Rows from block 4 of a small CTC audio transcriber, named by matrix and row number. Rows with one number belong to one neuron. Each number is 500 + 25 x the weight over its row's rms, rounded and kept within 0 to 999. All counts start at 0. Numbers have three digits each.
Before each neuron's rows are labels from the 100 clips, of 14976, where the neuron reaches its highest value: "responds to" is what is common among them; "lies over" is the class under the peak. Only what is clearly more common there than usual is listed. The data: single English nouns, adjectives and verbs, spoken by a formant synthesiser in many voices. In brackets: how many of the 100.
# fc1: MLP up (model.blocks.4.mlp.fc1.weight, 1024x256), inputs 192-255
# fc2: MLP down (model.blocks.4.mlp.fc2.weight, 256x1024, transposed), outputs 192-255

responds to: /ɪ/ (48); /d/ (48); /eɪ/ (28)
lies over: silence (91)
fc1.677:500497500500554522432443485532500500459500462500466509527486500464500500480500465500518548476500500465496500475458500538538500500500523518500500500500500500500500500516500479475500542496499492
fc2.677:559483500500500500557586536500530500500529500531427485444500500500444500500500500500500500500500500500500500447500500500500503500509429517500500500500500506500500501500512500500500500500500493

responds to: /l/ (63); muffled (low-pass) (40); /æ/ (33); /ɝ/ (30)
lies over: silence (95)
fc1.719:500418480500531577477500451467500500509515500500500486500500500434500500500500500487475528500500500460496550429481561500430455488552500500500500500500459521525471483500500500489530551500532500
fc2.719:487482488500500500500500500500500500500499515500500508564500494567507500511500500526527553500500507500444477511482500486525500500414500500500472457486500500494492500500500488500523433518500531

responds to: thin (high-pass) (30)
lies over: silence (90)
fc1.237:500500500518467500467500500530500524500475500500477500500466500500500483591500500500519462500482500500525500500495488500500493522517500500459500551492500469500453500500500500500500527500471437
fc2.237:535447491488500500500500560500544480495467503511501467448500539448500481500535513493473500500507500538500500500500500452470500500500500570482478441566508481500500500500532500509561500500512500

responds to: /ɔ/ (81); quiet level (77); /ɹ/ (49); thin (high-pass) (33)
lies over: /ɔ/ (35)
fc1.544:547500481463500500500500500500541500459500500523504553500531500500500500500473500464500500523512473500500455472500500508506525500435572477509447480500500472485529500500500500447500587500500528
fc2.544:527480500500500500527531561487500530521456500500439476500489500470475500517505500457500500500500500501480543515500500449500480500500464533500500500520500500548542512500542452503556480515500441

responds to: /ɝ/ (57); /s/ (45)
lies over: silence (100)
fc1.285:574440483476537495473462468497553468456510482516500513538500470500500500500505500480471500531500500500469459477500553487500483500500536500522479440511500478500500471500480483500500523473533535
fc2.285:539448532448522512498547508500518480517500468500452500450500464519500490531500482500526446500497519512448500528467474500459500481500502500479444522500513508532517500461515500501500474507483430

responds to: /ɪ/ (46); /i/ (44); /ʃ/ (28); word: fish (28)
lies over: silence (90)
fc1.350:472500487500500543474500493500500500493500459500540519515500479478500500489500480500500540500500463484502516493500509539532517500538536473536500500463500500500500500540483438500500500500510514
fc2.350:530500500500500500522512501500500497500500500500500485500500500500500500500500460500494449500470500500500500500498500492500500500500500500500500500500500509477500500456500500500521500500556481

responds to: /ɑ/ (74); voice: child-like voice (65); /d/ (53); thin (high-pass) (46)
lies over: /ɑ/ (60)
fc1.205:508500460535500500515430465500512500481500575515500535500475508511445500500530530500488541500500446529500500512559553449500565500500454500500465517500571500486500483500518500549529536500500500
fc2.205:500455455500498484467500525472500480500500514500488500500523558478566497500500470500497500500500476444500500443523500500500500459482551519500489526515500500500496500500500500500541500474500466

responds to: /ɔ/ (77); quiet level (71); /s/ (69); thin (high-pass) (29)
lies over: /ɔ/ (38)
fc1.54:500487500438500517500500500500545500500527512566500500500500500500532460500500500469453486514492500500500443500500500419455540500452540500527500500500500451500486510460500465495500500471500500
fc2.54:497520510582500500528500500563500506500500500490497414480500476480500515492500524500500495441537500489500548510500541547526500500528437500500500500448472537500518500500500500500529483500500496

responds to: /s/ (99); /ɔ/ (74); /h/ (44); word: horse (41)
lies over: /ɔ/ (31)
fc1.481:500500500510500470500500500450527489500490530521500500523500500500500481500517500530477455542475518529453462530500500468454479527474461519484486442537524500500507476489469526542500500500516500
fc2.481:500463500473500542475500500518504471500517506500500500500502434500500500525489500500500486515557500500521500533489500486479500475500500518504530522489499500500476511500500500475500500514488500

responds to: /d/ (47); /i/ (35)
lies over: silence (89)
fc1.65:500515500500500531455425489500500500500492422500478500500500500500500500474500500480500536491500500500500500471500500500500502500500540499499500500500463470500500500500500500453497500500477513
fc2.65:512494500480500476532500569500500554509500500485500489430500500500500547500500500500500500500500543468500523477500500457500531525500500500491500473500490500500500500486500500500545500500500498

responds to: /ɝ/ (46); muffled (low-pass) (40)
lies over: silence (90)
fc1.564:571434471500522534511500447500525497509492500500518470510547504434484500500507500523500487500545500457500549432500552500433500500539500500500500459526500500500454452500491506478511521500534500
fc2.564:478506503500500451514506500512500500500499512502537504536500500570498518502500500516545574500500500500477484500500499485527500498418503495500500500471500500500507487500500479500500414500500553

responds to: /ɔ/ (77); quiet level (71); /s/ (49); thin (high-pass) (34)
lies over: /ɔ/ (27)
fc1.571:514486500500466500500500500500554500500543500536500543516522527500500500558500514500495500536521447509528500500552500500500500518500536483533461523500500500470534500509476540500500500478500518
fc2.571:517500476500529514532500500507458488500500500500500456500500585471493475505500496484496500500500492500500500511505500501500500500500500547516527500500500500539500480528500436506543481521500500

responds to: /t/ (64); quiet level (59); /ɹ/ (54); /i/ (51)
lies over: /i/ (29)
fc1.697:500500500500500494503450500502500500489500500547500515500554500500500500500500513500534500500500500500482500500500541526539500500500500500500509500463500500500500500500500516500500521515500553
fc2.697:500500517517500471500500500564500535500500500500483533500500500591554500500500500503536446500504500500500500500500500500535500500500500506500500500500500409500485500500500465500469500500500500

responds to: /i/ (85); /k/ (63); word: key (41)
lies over: /i/ (57)
fc1.667:465533500518552500500430500570443500500500500518500500509500454500500482466500500481526575500500500500525500500443500500535500500477500491500513500466500476480506529500500475504500501492440500
fc2.667:477500500500473500500519500521559557535462537481484500479500488500483573536447500500557500488535500453513509488500500496535473511458477520500500500500500551500481496500500500473520478500481506

responds to: white noise (52); /i/ (41); /tʃ/ (34); /ɝ/ (34)
lies over: /i/ (26)
fc1.224:530559476553461471500444500503500500517500523500486536517505519500463500474500500500500518489541472504500520500500562517563500500458500500500500525467500500459500465533500465518500516500500500
fc2.224:500500476491500526507500578500527500500463476520475500500500529461500467549500500465500484500517524486500524460490490471477500500488500500465487543500500500530500500500518500500534521500483425

responds to: /s/ (97); /h/ (57); /aʊ/ (44); word: horse (28)
lies over: /s/ (65)
fc1.119:546500538466534492500531542500500500500500500563500500500500500476500477471500500500481500500500500528500447500457468461465504549472493502500500448529469500476521500447518500500500500500500500
fc2.119:484500487524504527493500500500503500511500508476500451500500500417559500468538500474459433472545461435500500500500500488468500500552531500517500500500458522482477493537500500512518544469504462

responds to: quiet level (79); /ɹ/ (55); /ɑ/ (53); thin (high-pass) (41)
lies over: /ɑ/ (27)
fc1.376:500500460500473513500440481469500517500461500478515500540500500500500500500555483500466500500500458500500501500532511460500476500469513500485455500500500500478500487500519500500500500500500500
fc2.376:501481539479500449506500500475501500513500500570464470444525554500500500477424500500500544500500474487514500471528553502500529471500500554500525500500486522544500500500500471500500442500486528

responds to: /f/ (69); /n/ (55); /aʊ/ (33)
lies over: /f/ (38)
fc1.657:500542500500472500500509531529477522500500500506500500500476467500500439500500481480500500500454528500517439561500500509533519489483500470500500488477500471471500500500499500491461551477500500
fc2.657:476481550479500448458500500470525500477500500502500542500500500500519551500488500500528570500545500500500467511527460453508481500431500500482500480500500530487500500500509500500515434500491535

responds to: /ɝ/ (33)
lies over: silence (96)
fc1.16:500440500497530500500478468500532500490519477502500500500500500500517500500514500488497500500500480500500537458500530500426504523500471500500524500500500537526505491500489500492500500500500504
fc2.16:500451500500500424509518484482500469475500500549605500500491554500500529529473500500556525500519480500467500500500500500500534535432488500526500500500500505500519500500500506500500500493521538

responds to: /ɹ/ (59); /ɑ/ (50); /ɔ/ (41); /f/ (38)
lies over: /ɔ/ (32); /ɑ/ (28)
fc1.435:500533427545452505500500518431500500500500500500527503500500500500524500472495500500469479526500500536517455500555500459500508465479516500500500500500500500500460500474469472576500539508500500
fc2.435:554454500455500473481500524477493513500462509584474500447500517497500500500523500482547532534500483500500500500500500500476500500500529565500500483521500500500527503500500500504500500507440500

responds to: /ɝ/ (35); /ɑ/ (31); /m/ (25); /ɔ/ (25)
lies over: silence (99)
fc1.264:588437480524500492500474456480537500482461500516524466506500484449500500503540500500500500527500521518500530500494548493419463555514500524500497500573500500489490467500506500500519531524535500
fc2.264:488500500477500455500512500500516485500529500527556517521500518575531500495500500500548553500529474500486461500500496481500500495443545500529494492474510500500520500513500472500500404500500550

responds to: /s/ (43); /ɝ/ (38); /m/ (35); /f/ (35)
lies over: silence (99)
fc1.266:561493477500491500500500500500500500473474500500500472521500487463426500500515500510493469500500500524456508500500551461500500579472434572500467500556500500500474500471525500500500538500532500
fc2.266:540500487475500500500486500500529500477527500500553542500513495585511500500500500500550500567500487474500500541486455545494500479469500491523466500500500439500533500500442525500491459471526530

responds to: voice: child-like voice (60); thin (high-pass) (53); /aɪ/ (39); whispered (29)
lies over: /aɪ/ (33)
fc1.353:500495500440500549500444463500504478410500565548500500555500475500500500486500500481500500500479500540500500500500538500500500500500500461500500500463500464448500500516500522495483491483546526
fc2.353:534474430500500500500500507466553515528500566500500483518485517500500500500494500500449500469500530520399508473572500455500500542474500500500481492543500484525500509477485500500500529500547500

responds to: /i/ (61); pink noise (41); /tʃ/ (25)
lies over: silence (95)
fc1.278:537493500484500500500500500500500500500500449500500460448500500435500417471516500500500476500535500500500499500500465500469513490522599500500500500500463479500500462500500500450500497500500514
fc2.278:563500500563500465500500500535500498511451500487517500501469500555502518500500551544500500472531500500506494540500539500500500539454482538492500451507500515491500500537500502507552491546500515

responds to: /tʃ/ (54); /ɪ/ (51); /ʃ/ (36); /ə/ (34)
lies over: silence (86)
fc1.565:500450500492474507446506500538500549500500483500499500478529500500500500500500487459528516500500524443500500435471481500477476500500539500511500542500444560533500533496500500500500482500500519
fc2.565:500500500483496500540500500500500413500500522500549500523500490500500472500500500500464486490500509522500438570500500500526500500482500530561491468500543480448500500500500479500500500500534503

responds to: /ɝ/ (64); /s/ (43); /f/ (27)
lies over: silence (99)
fc1.81:535436537481553500500504500537523500500500500528500500500500500500500542488469500500514500500519503502500500484466542500441500563500471560486500448557478519540500500500518566465511500517529500
fc2.81:479500500500463419500500500500510515448457500492588500500514500533546500471527500500540492540500489500523465496500529500500500504500536500522500500477500500500485520500441500500536416464500545

responds to: /d/ (46); /ɪ/ (43); /eɪ/ (38)
lies over: silence (92)
fc1.442:500500500500500500419452475548500500500500500500500500500481474500500500510500463500562500500469546451500500462421500541500500500500500500500494500474425500586500517500507500482500500504436500
fc2.442:500425500495500500472500531500500537500500531500500500500479500500539500500500523500500500500500500500500500500500500500500500500500500500500500500500500500500500500437500623455500500500500555

responds to: /f/ (72); /ɝ/ (66); word: farmer (35); word: flower (27)
lies over: /f/ (25)
fc1.501:495488500500476500476500482517526539488516470500500564500521500519500532469500482500500500531475500474500465475470500516500477500452500465480468500485473523472522532452500558522445561440508534
fc2.501:464500462500454517500500500440519500509510500507528526495500489500500500528526481462459500456490534536524466500537429456498500439459500471505484500476552500486500504441500500500500540498511500

responds to: /i/ (68); /k/ (61); quiet level (58); word: key (37)
lies over: /i/ (29)
fc1.570:500500500500500571456500455525500543500500488500500533500531491500467500500518500500523598538504500460500500422513527540500500430500500449500500500500500520500500500500500500500500505500500514
fc2.570:544500500500500500461500468500540500500485574535484584500500500500497539500506427442493500556426500500500500488500500482500500500500500500500500500500500500430455500426500500500508561493565565

responds to: /ɪ/ (60); /ʃ/ (53); /f/ (53); word: fish (53)
lies over: silence (96)
fc1.717:500500500500500535451473512520500500500528472500500500509500500500500534500504452461500583500500478465500500494465487537500500500500500500525477559455500500500518544500500500500500497473488531
fc2.717:519500500500500564500500522511578514500500500500499490467500500508507523500500483500500457500453518491520537500500419500525544500557500500511453500533500500507500500471500547478500500500500500

responds to: /ʃ/ (45); /eɪ/ (45); /ɪ/ (44); /f/ (41)
lies over: silence (89)
fc1.371:500500500515485500458497496505494534473500500500500500500460510508458545520500479479500498500500498474500533500500500500500500500515500500500470541500500504533500511487500500500524500493500467
fc2.371:500530539500500500500484500500523471500501486521500484513500461538500501500500511490479441500500508491533442539484526500500523542505500500548529436500513470465503500483500500458446500500500555

responds to: /s/ (92); /t/ (73); /eɪ/ (65); /d/ (48)
lies over: /s/ (50)
fc1.658:490500500516525500500442500571442500500502500524457500473500464500500480500500481528500565533489500500500490509452505548550500500500479500453500505500500500500530525500500500514494500500454508
fc2.658:476500570500500437496500535500524500500434500474500513522501461500531499500477500500567535500500500500500494500500500464500484538451521500443524500500465500452433493500523464442522460528500516

responds to: quiet level (62); /s/ (45); /eɪ/ (33); /ɪ/ (33)
lies over: silence (93)
fc1.214:518492500528500500452499429500500543500500500503472500500500529500433549522500479480540500500500496463464549500500500500471468500535500499488515548500459500543461500500500500500539534500473464
fc2.214:500508521500500451571458559500500500500479523532515508500500500587500478500503500500482500538441531500498500555500500500500500500441500513505500500500500478500500500513500506500499464500500500

responds to: /æ/ (64); quiet level (58); muffled (low-pass) (29); word: ran (25)
lies over: silence (91)
fc1.429:500492539544543500463450452553500500500500500500456464500500499428462500500500478474500500500500518500500534449488500500485500500500508500500500500500478530500500500500500500500500537477500500
fc2.429:500511500465500500500545586492527555500540500483490500461554533500500500500420560500533500500500480464446500466509509500500500500471453460511500500477500500500548500500500500500500449500500500

responds to: /t/ (83); /i/ (67); /ɝ/ (63); /tʃ/ (45)
lies over: /i/ (52)
fc1.190:500542500500428518529423500527500500500506500565500505488500500500500500500450529500551500500532500535568500500489500500500500536493500500500497500500500460433500461500526500480500506500428500
fc2.190:500518500500500500500500500500500500500529485545500561500572500513500500497500500500500500500469500500500500500473500500500500506500487473500500512500500500500549500500500500500448500485500565

responds to: /l/ (65); muffled (low-pass) (46); /æ/ (41); /p/ (36)
lies over: silence (97)
fc1.738:500500482515500535493500441500500509514469500500531500488500500424500500500503500500500496500544500457482541431500557516500500500500500500500500504500459500518435461500463500462500540526526497
fc2.738:518500509523500500546500531523521475500494500500500501540503538584505502495464500527536500515500500487500493532470500499529478516423500501500500500488507482484518481500500500500508432500500531

responds to: /ɹ/ (74); quiet level (69); muffled (low-pass) (39); /ɑ/ (32)
lies over: silence (93)
fc1.352:500500462537500539474424500513500500500500486500500500538513500473488500461554500512481500537521500480500500458500570500500500500468562480500534494500495440488500485516500500474493531500500500
fc2.352:469518500500514500500500544540500500500484463487474519500500523533540515485450500519514572500524500473500495479454454514556500500454500519508526511455500507500500507531500456549514464500458508

responds to: /s/ (88); /ɔ/ (39); /m/ (27)
lies over: silence (97)
fc1.137:544459516518516477458469500500530500500500505500454500500492500500473500517519500500500500500500493489520500517500540500467462500480500520474485500502500500554500500499500510524538500500467500
fc2.137:500509500500515534500456500463487461460500466530500455500500471449500439504500500500446444500482494500545500573500508482500545493487500501503500511500536450500468500474500500500500536500497500

responds to: /ɔ/ (75); quiet level (60); /ɹ/ (54); /s/ (48)
lies over: /ɔ/ (54)
fc1.241:500500472446428509500500500500557487500570500539500500508498500528543500500500460460500500500501500549506500500500466500503500500500500500548443500502500528441500500466505500500500500500529500
fc2.241:435545500500569453489500507522441500500500500554570500522500454500500515458458500500500500469467500490500500462500542500500500504500500484508535500469470529500500500511500521500458500500495500

responds to: /ɪ/ (44); /i/ (32)
lies over: silence (93)
fc1.767:500500532528577469439462488556457500500500451500500500500500452500458500500484500489500524500474500500500500477425500546500500500500500507500500507469434500500500537485500500447500515491500500
fc2.767:500500500519550509500500550500475520500500500500500500500500537500500551500500500573500500500500500500500536500500555522521529563500500500474500438500500500512502500500500500500512500536500500

responds to: /tʃ/ (32)
lies over: silence (88)
fc1.167:489500500500474500487548524575500538500500500500467500475447500444500500554464464461500508451500541485512504500500500499500503500500500503500461530500471560500500511475500500500539521500486500
fc2.167:500500499484515500487485482500571487500520476500500500489500523500500500464553500500466500500462500526500500493500455500464491500500500500519460449500500475500500500500471500460480500500562500

responds to: /i/ (73); quiet level (65); /b/ (40); /tʃ/ (32)
lies over: silence (90)
fc1.538:495500500500573510456462468500500512487500445459487513500519500465521484500500500452490511508500525456445500470480511500500500500500565489473505487508484480500482500500494500500504524500524492
fc2.538:500500500500500500562559562500533500500516547500500505500500500500434538500500500550547521500487500500500556500500500500500500500500428522500451466478500545500526500477514550500500500535500514

responds to: /æ/ (56); /ɹ/ (50); muffled (low-pass) (34); thin (high-pass) (32)
lies over: silence (93)
fc1.510:500527500500543500500455500523481500500493437525521500540546500488500467468500500500500500500500500500482500500482518500500500500500554469500500500500500476500500500505500466480475500474522523
fc2.510:508500500507500464500500535513552531500498557439500492484478507500500558500500548505500495450515500467500513500500478465547500500500480500500459500500494528500500500500500500528576500533500500

responds to: /l/ (52); muffled (low-pass) (44); /ɝ/ (36)
lies over: silence (86)
fc1.560:568440476500520544505500448500500500505506500469519471511500500446500500458500500500500517500540500442470537433500561500439500500546500500500536500515500500520453455530500500481500542526522500
fc2.560:476507500500522500500500500500508500500500503510533511557500500566498500512500500523541576500526500500481477515471493493532488508405500500500488472476500500500496491500500489516517419500500542

responds to: quiet level (73); /ɔ/ (66); thin (high-pass) (36); /ɑ/ (28)
lies over: /ɔ/ (42)
fc1.422:525490466437500529500520486500500500500539500535500556518496500494525459483519488470454500500500446500500465492500477412486528459500548482532483500500548489483500500491500500500500500491535521
fc2.422:507500529527541500488494500500456500500500500523464452472547500500507500500460500551500500502527500476507540470500554541489483500534500500456559500520461500546514500500501515519500500500448483

responds to: /i/ (41); /eɪ/ (32)
lies over: silence (99)
fc1.595:500472500451500500463494500500500500500500500545500500458500518494543500546512500424500500500500500500457500500518451474476548468552500500516501500500500500500500500500485500505540500482500500
fc2.595:500500519609483468500500500554500514500466500500482500500500530500500500500458500547566500469500527500538497507485500500500500500500500549485501444500486500530500500493500534484562515525500500

responds to: /ɝ/ (69); /tʃ/ (66); /t/ (60); /i/ (57)
lies over: /i/ (45)
fc1.209:500500500564489500502483482500500500524500500500500522500537479538500500500500523500518500527500500500500500500500526538535449500500500500472514525463500505456500500539481500526500500500459525
fc2.209:552471500459500513524515560500561500500500500501455487500500544496500507500500500500516500500522500472500517456508507469469510460522526556500500540500500500500485500505524500474559500500500441

responds to: /s/ (80); quiet level (59); /ɔ/ (34); /oʊ/ (29)
lies over: silence (91)
fc1.163:521500532568500480500476500500509469513468496493481500500500528500500500529524500543500465500497500500537500500500500500500461526500500559476497493526500500500458469499504500499569500500471482
fc2.163:500500480500512545500500500500500463500555500500500500525524466500500500500478500500500470534548500450490500551485500500468500489486500469536502480474500500462500500463500500486474500500500515

responds to: /ɹ/ (69); /t/ (56); /s/ (43); /eɪ/ (33)
lies over: /ɹ/ (30)
fc1.496:521500454520500527500500500460514500474525511508500513500471488465500500500540488500500500500500500574541451500531500442500531500500500500515500500500536473500457500500500500500522544505500500
fc2.496:510500500502500481512500512500500500467500500571500500436500500548547540500500500530597586519500500480500500500463500543500500481489491543500500482500500481500500500500472531500506500500500491

responds to: quiet level (67); /ɝ/ (62); /s/ (45); /eɪ/ (33)
lies over: /ɝ/ (30); /ɹ/ (29)
fc1.583:482500500500561500500507470500465449500500500500498500552445465487466494500517500500470500453500470536540484523500518500500500500500500517500466476526536500500500500519558500518537523500500476
fc2.583:510500473438500500500520486471500466500541517474500485451519516500496557491500526537500500497533480485500485500524500554511539466528500531544488478549527500500500445541500500486500500500500500

responds to: /i/ (62); /aɪ/ (42); /ʃ/ (36); word: shiny (30)
lies over: /i/ (26)
fc1.459:470518500480503500476500500541477500500529500500458500500500500536467514500500500500538561500500500475542500500457500546527500466500500500500500529477500500500531556500540500500494500500468500
fc2.459:461508500490500457476538500481500522500500500500534500566500500510500500462478500500500529510500493500474500420500500481500523500430500467516500490472464528500427500500500500500500452494500542

responds to: /f/ (42); /æ/ (25)
lies over: silence (87)
fc1.403:500500490500500475511523500564500572500500500509500500500500500500500500500466457500563502500477500500498500463500500561561500500500500457500510579500432504500500514500500479478500512500500500
fc2.403:500500500500500500457500425500537540500500517500500500500498500500528500500500500457500500500462500522500500500515460438500500554500561500500500500500543470500555500431500500500500500500522500

responds to: /ɹ/ (51); /k/ (47); muffled (low-pass) (46); /ɑ/ (41)
lies over: silence (92)
fc1.712:601500500500500563500421500501500500500500500513491476500500494500500480500500500500459500500500500484509526500475527512396454539500551500500543500500473471582438500500500500451530553500500500
fc2.712:524446500500500500500500544497533500500500500476500521563500519573500500500500500505531597500500500500521510500500500500500500500500500500518500505500518500500500485535512494573600433500482500

responds to: /æ/ (64); /k/ (51); word: cat (29); /h/ (26)
lies over: /æ/ (41); /k/ (30)
fc1.473:482500446524500500451462476500471500451500500500500500500500500500464522500510500500506595532500419500500541500500529538541500500500500454500500500500500500500500500514500500500500509500500500
fc2.473:562467458500500577440500437500500500500500500500500584500500500527517497500529500500500461500413500500500500500500491500500500490500525451500500524500500495486534500500500528500500544500542561

responds to: /f/ (59); /ɝ/ (38); /ɑ/ (30); /aʊ/ (27)
lies over: /f/ (42)
fc1.180:463533500500442483500500456500468545476503500524532550500483469500500500500500472455553500500494500500500500500500500500557524500500500470568464500443500537500527500483500500500500526500500536
fc2.180:500516462500500583466468448500524500440500532500500500500510500500479477533537500500500500577500500500500481500500500500500500500455500500495500501500550500500500500500500500481500500500500500

responds to: /l/ (53); muffled (low-pass) (50); /ɝ/ (37); /æ/ (32)
lies over: silence (87)
fc1.70:500446479522524548500500447494500500513493500465509500504536516406491500475512500500500500500544500500489553432500557500500500527554500500521500500512500500500447454500482500466500552500521500
fc2.70:480509518521500442500500500500511500500500500506500500548500528585509522495464500500542500500500500500478500521473500493527480512424477500500500500470500500499507500534500500517517410534498544

responds to: /ɝ/ (56); /s/ (41); /f/ (32)
lies over: silence (93)
fc1.569:500500526500500482500533551500508500500523514539480500481442520536500479589500500500524500481471508533528500538499444509477526500500500500495492500492500486500510533467500499500500471500468468
fc2.569:500500530500500500474468496500500500491455469496514464500500500432521481458549500500500489500507500500500484534500500500500457545481529500500495441500500484500458500500500500479500512500513510

responds to: /aɪ/ (70); /ʃ/ (62); /i/ (51); /n/ (50)
lies over: /ʃ/ (44)
fc1.634:500544485524482500494500500511455519500506500500502535500500460500500437471518466466523500500477500527500475536500500487561511464462500450500502523469498500500500519490500497515500521500469500
fc2.634:445500500500500492457506500512500500500461500500515531537512500555500500500513500481500500532522500465500466472500469500521478500461500476500459520472531500500500550458500513504500490457500500

responds to: /s/ (88); /ɔ/ (76); word: horse (30); word: saw (25)
lies over: /ɔ/ (39)
fc1.255:500518500500465517500498500500500458500509509573500500500500500472500462500536510524426500500489517559500473500542491418457500500500500500500500454500500497467501500488485500500500481500519500
fc2.255:502500467528500517462527500521500517500516500494500500500538500500500500477461538500500490525545473462483537470500500500498500500527507513500530523474471530548500471500469481531525489500500500